config = dict(
    model='contrastive image-text model',
    crop_scale_min=0.8,
    tokenizer='word',
    encoder_head_dim=64,
    batch_size=256,
    lr_schedule='cosine',
)
Rows from block 7 of the image encoder of a small contrastive image-text model, named by matrix and row number. Rows with one number within an expert belong to one neuron, the router's apart. Each number is 500 + 50 x the weight over its row's rms, rounded and kept within 0 to 999. All counts start at 0. Numbers have three digits each. After the name is the row's rms in percent of the matrix's.
Before each expert's rows are labels from the 100 images, of 14848, where the router gives the expert most weight on average: "strongest on" is what is common among them. Only what is clearly more common there than usual is listed. The data: made-up waving flags.
# router: router (encoder.blocks.7.mlp.router.weight, 32x96), inputs 0-95
# up: expert up (encoder.blocks.7.mlp.up, 32x96x96), inputs 0-95
# down: expert down (encoder.blocks.7.mlp.down, 32x96x96, transposed), outputs 0-95

# expert 14
strongest on: blue; plain field
router.14 099:475502503438444485474561593564568579410490537576436501492439533551532492424509542509494562491531593493559516543556448543450588488529487437554411507580482544487438529499444597498485489512494575510486467448547408610476464514516454565475556392459525527425548428538490470487419527567479523514
up.0 098:474517390470511470483476483512463406417578499532464442433496515501551456469503458512610461475437536517546513535429546428625550550532472534546496371598551418475497410545542503574456483542538444541522422445421477515555487511528412481482527514504599495513468518507456526432463483537480426489
down.0 095:496505523473568425511505528485446468495464456475477555438563502522578451556540472474488517556528490431503511514487459567604454504475544539534485571493406485493501540527436431521497599499390589453506468537501501449460534522394487510439513520448505553444573443496538492605570471411590434646

# expert 0
strongest on: green; orange; yellow
router.0 089:435445484467441523409563434511426511425412502482467468539474548436502538494463517601528486543574489615470470475570449399476496532575557500486574504557475512548535421459445553473505479540496501479525573487486459593454589479518487505544460402436522554492588507519450389470486519553531410510
up.0 109:439440406550483462478436437559492433444570532505556541504496631429502420561477519510517528526545582525447475510500583558418516514591463458567446511501554439474508437534500525644535542468564509514504491523576512494444518444427529475508472428440489530524561538385500539508419446520474484535
down.0 092:554566493509542495441548410442443511426572437552502514537494518533457451485550453501502529466531517572607504471574511490552535527472545574585446503558494532412517446493395483487414557527537531419482529545539538535569591506602418506507483417453409459524493487503470458457465535445382478542

# expert 1
strongest on: black; purple
router.1 093:523565550512505467446583464525496500520558565425453473477554522391412461516513472490494554466471469499565584512472452519470552534493584454502502465485464580509494567445505559553499379486562539404544497488480461475545541541630518615465477541558454457431493511484603516496403493487449400516
up.0 088:522492569423496492447566382474605464491588571471514567528480464489565607479559518483523553533451477498509455530522478457474530475441472525529570535523470580622578545524450444521482545455528466526452449395559508552527595447414490482509588488486481452576426547490440502489557452523542553516
down.0 100:533502555470493426565509516499501502531454393510381491526442464505548464415472508534465490604468560439353470525451539426584528449520460434455534567431492566430419453554532432464565517473438541482515552523511494508517508426470506565533578498550478527494516544455552501538545457553585408515

# expert 10
strongest on: blue; plain field; corner square
router.10 097:401491604503490520467448541575549533428414473478575471522513552533531454447513492568559513550488473502589444544571475531464509488560483561554481512547522472486524494414494541570455517522433583571475459497545400609459517474553431476507580453449590515450577470513582519513492577532437435446
up.0 103:461408391499429515534472548454531401528542569478551518446496488490535540426531486632515571463485522567478524550566522526582471483486530444456523442488469496453510504389460582497442435421460589606493457527484459489552429491515502548520521513579508436452476479383538505442507497531580472535
down.0 099:497448478517509511456430397499602453461492447547547503451544495587553467477443527487499488556505467502502520565493508512474574461516534488486583470465424542551343457557527505443479437486596464516530475518435503467504544523453517520422408552445520524583495572498598462594589531440467504604

# expert 9
strongest on: green; white; gear
router.9 096:471433515455450485466517407519528593449449527525490522523542547419499562449450527545451574465465516484499446466482492452541424565605515432505575546594512519570475433451432607469500468489525520441505501404456438542529534414568497448563439385474497539500590506561445428550472491492486494463
up.0 103:508472468494527515477495376480444523522474505472453521475512419467464487468504461611517562558508572561500420593548489416469440484481417561512466484505419534472566490510485435503462563433528440482517544515478494504498461563464522514495465514382491567489518481508518468491602483523377316433
down.0 091:466507507528455546469489593589516539509591508428521425488493524488524517482498513480503489573594567500478440525457456472521429511450557485593556499507530475459533489440536497462468476508408494473336492505374494558506431541479519468626554418463485509505472476480573495534555429462635521510

# expert 17
strongest on: brown; plain field
router.17 095:472459545470452510529476433457529440487465409426483506555563436571500393535560554540434497513533595555581415487522535535579536554466430438535557509568563559453495498486411487516418452557452527497472453545459421463482473456498536519524495357476496455573549490502508567527486519558464454416
up.0 109:544482472592435559483534477526419520490534512569426473502514483486514527485509454513455445526429408536373501446511443530447402506408479517516417532434575525462532411478550542464549622486486460469523478526497548555458440441451494445516565480486459536523545524556492530446425524540620486610
down.0 101:476519493516566407465540463545471461457576563514601510520449604499554407402464570453493599485508454592541506583486498434501481464602538570390460465509531506573525540492492525524497542437459527515504458522466434526555482587451490523472482529573489464417513530532422530429525442429542443492

# expert 16
strongest on: grey; white
router.16 090:520457505548540599518434437524460502500471477575479555563529431559463515579474454554506480432527430439442445542485498434510532558507465447564601496515492574587380455525407583540472428480436526489486475487553508561471441472578430496532534455466522450530580544504578456451502522589426494464
up.0 108:517396527489558367547483427483570531544544498499469610455469564531442496486463446514440426422580513370457464485527499421480474565529474502507522444483555612494563484462492431566504529474451447473404522544505452546531490476470478518419467471579487558448513460480456472530525438572572465512
down.0 105:404499402516489479529469427594479542608538559535359573518519549502471500423483481488561493485603450504549519508515477477546475490531420445404502519544479444494475416463534554474552447431444568477491496558465449404493428586505455559403540539543496443479511585499465536470482540495472487484

# expert 8
strongest on: orange; plain field; corner square
router.8 134:502579460461587445580505557492457444504486525458487534535535432521536497582566431509430401531523509391556550434508536543481544536432576511432477576473461470473462423546494456485486587577457458515492465508570555406472560498466436467424426562511551538555551583531548455470425481475497484562
up.3 107:447454515504510507513558452571428495517387454569437507528594509445548501548533490484540569465484524523551553410567455613554543318461530443540469549490536476474455462514448453524482445531501439454519397526467502533538543442534482508524510505524478529524459522554588617536499501559459437539
down.3 100:476519525403538532518464465528529472478405518465451486524459514492483471533482545417487531463434492537511370503481482579473425600535505418404402592583572565476479465499532468525526416489463589422437512463531475470474456549539518429489509481494597444601524562458479515474532477413475455553

# expert 2
strongest on: grey; plain field
router.2 111:448402574447392514551494499522462501547529548422510469458433485497504500458551531461506509552454441514485434549461519536578458519655420489525557496499545576594473467490523479551521515516498620474442555457517396592481576516514492558448521412438518523554479536476533459442547553460556459464
up.3 112:462445525507487370570550522446439450594477461545374472498469419550459427483435466383523498533458454528476513497487415472457484514481494491528480524532461471607480379502573527556530538507558575461433415486480471581486496501546450537493505507480505540586487572455522459522593501490568538556
down.3 096:609497452443461468563465468465458513543502513537389522499442538437498358410558485472449560550463513484554485557569440552503498600513540519512496461552514489555558521497487549499454423496527550410472476487632423619490525528482410462517506410560470505574517512546475501487540490448546494519

# expert 19
strongest on: red; orange; emblem: no emblem; many stripes
router.19 098:421596548488582394459539584425479414492499465486480535520571417409475475449595584510442393461372437473526519521558501504487507477441590528500466480496457473432509525515507548539501532579436459472512458543556542511521500467447451413499498539426489474535515516416550484426562518487519485466
up.3 119:551531482469549385517515478497512524572521512452571527555489517500515460469524474502379445447459496520565499423531512510424539439429536516504504536453407502395414515502390390475472435523478464570472521547560545484606510565460479512462480555541406565411482549546435526453515477423480558495
down.3 121:488543474520471438532543598437487425438459561558455487556506386569453464497550516580431424549517477550596562546524416628536524475434546450543572582531502500501547481541485489492497520475482565447484496475508600557514394533479500458437491496521417554534434518466502435514535458497553548565

# expert 11
strongest on: emblem: no emblem; plain field; green
router.11 086:537465492476536566416416492593487468450453480507508442547535537503525471506515430491486445446539611418465409463437550580554528519578413528581535422582598485422557532505559503503492547477507546501419487506470520489434448532587527533425455483453613441468484488509520526481549513549447500421
up.0 091:517432434584562492529523423474531484407592473579511391525605470514494558593484428591464473539471493449482439553423558504436519480493544518406504462547490449466434428502506493493582548538507469489460583537501512426485443533582533567509506490563548514436509481588529453417501481518548551527
down.0 098:562500589444509608448518493472554555475531478453389551445453449494551588430538503470572439424536431468460538520501510518547368563539474454481526564529513463490434404505516479515554547419560495442478503478520534475548456572465504550456499554497598472553485392452539516546517474500560433553

# expert 31
strongest on: red; plain field
router.31 095:466503586433500480494478487475498481568561516501506464470570453441468521564488483427526466425529483524588506515452549514485508479607567595459553502595528536504529560463554488610423499518589488392473532474460519464510515408546571448437473529467508466369604508439529465517454439476407515480
up.0 093:509469490534532415483501450479521434562402538426447511485532501650488548548488487521510500530555548608512449523500521628445433417573557507469530457528415597419510460511563435555511476422514509467558519528511473516452564542426535485481444531505457472504484471420483477400412500470448538489
down.0 102:467538541526491528459383505414492449400487619517439487545471486594550467470491555408457424522565506498558466518572547467555484544469475519498509552558458469531532404505499461568385538459542531479406540421529529485588551456507547481515513482497497537541555605471565467538456394472482478488

# expert 13
strongest on: teal; plain field; corner square
router.13 085:457469508504432568507518522550475503503490503495539482595435534462556456440556540579515499574570543480472444531591473534533469468618524582526498558588577498571482465487462570545499495565488493509487385419561490592472476490574475407436538443449523492499524495448453375564486530573514438535
up.0 096:443442558488534560538481461523451505508543612617528577456394493411530473508591454503412519381521484417456551507576464508492535508529478554557530479472514523445493502476527502516460520494541435567493486475618447422418486441502468525515558559475512368495539524505550542451492489562479444443
down.0 097:498457428558482467518455439473473528517418462501471486522513571519440590551548446546598501526446431551517472511474514454530561504468529505490499490605542555491443500446506592473515474520449442356414589509416548499399462526439445501466439542464433476512498581570443477519517409532547473581

# expert 26
strongest on: blue; plain field; corner square
router.26 097:564438587548455481413479462505516520514436404572548480419435514398491497475510476506566528561549567494549534529539433524427536455533542435460412402518515545486512472463485612500452458462448566556521462514500487526508510526567464589496512476511596553536535488536575529481425574561435442415
up.3 097:514421472457492575501464508429538428486409453494445508494542591476571559454525468537531407432417554561425486597570497528380495501451516456487503437472500463431487452486510431521507438442469575547564569479451527524519529591505475500540517570512487468442477583504502484521587564526605468566
down.3 095:433498506474524538491405603466593450502494523513586443456425503479490521461488460505504463534431378602518514487454465519437497477414494558592490475499547467533547489584510456519425537511496527517484568601491498388523484470515513475569514472496554557361506472411537429430437452494517561512

# expert 12
strongest on: red; many stripes
router.12 100:442570530476570494481507589425459482520598581486448549417439498500461433513528488494456509490360527468538610481508560506498494390421505518480555473452405519459488528545540423548544514482497447467535507496509509449438446519457568537505471597435438513444522518476525470606521427426445457549
up.0 093:509549479407566502570502541539506563403424441583528497528508468508542538472434527534527495598524434500581537509554487499447456490501414483556399437562371481549610521472481437464475511461534502620484563455511546530565544495515455551505512445564495451466493453457437490563556553535562513448
down.0 096:569533506445552418524496488480509530554541560477557438515475660440556565510451543556476546448511509426588366594464476549484457569515516522520510605511443486475497507437499499476515485492549532545514498572536450442482516436462521412442497439562557558539423492482523483579582529473572513540

# expert 5
strongest on: teal; blue
router.5 098:464387434496489502420509388490540522492498582477480592454463449446433563532451528551557500429534473549488493548465515450496395532587538534538573587504532505559494499387517531483486493492502590490447519444481521527586551424550495444442505527519521487452636531517443415498530585465512512481
up.0 112:550431496505474546449463492432515591560409547511451569501513535544509613475399508556547548414557534560395580557559510455453426585501519507471578465480508428474455526479526506488533442439499603412474472472529511431535564464495489428545479500461462501503577476457399558501504464443519507550
down.0 106:505476496603533505537488415507465642436438528538468437558532503520495519528434545507433475440535540450440488573539492501473559527433501511518528505615603513479512454509494516514490502438441541443511547541411443540508500499601493424467495497459531502528601594571393466500550426564558529434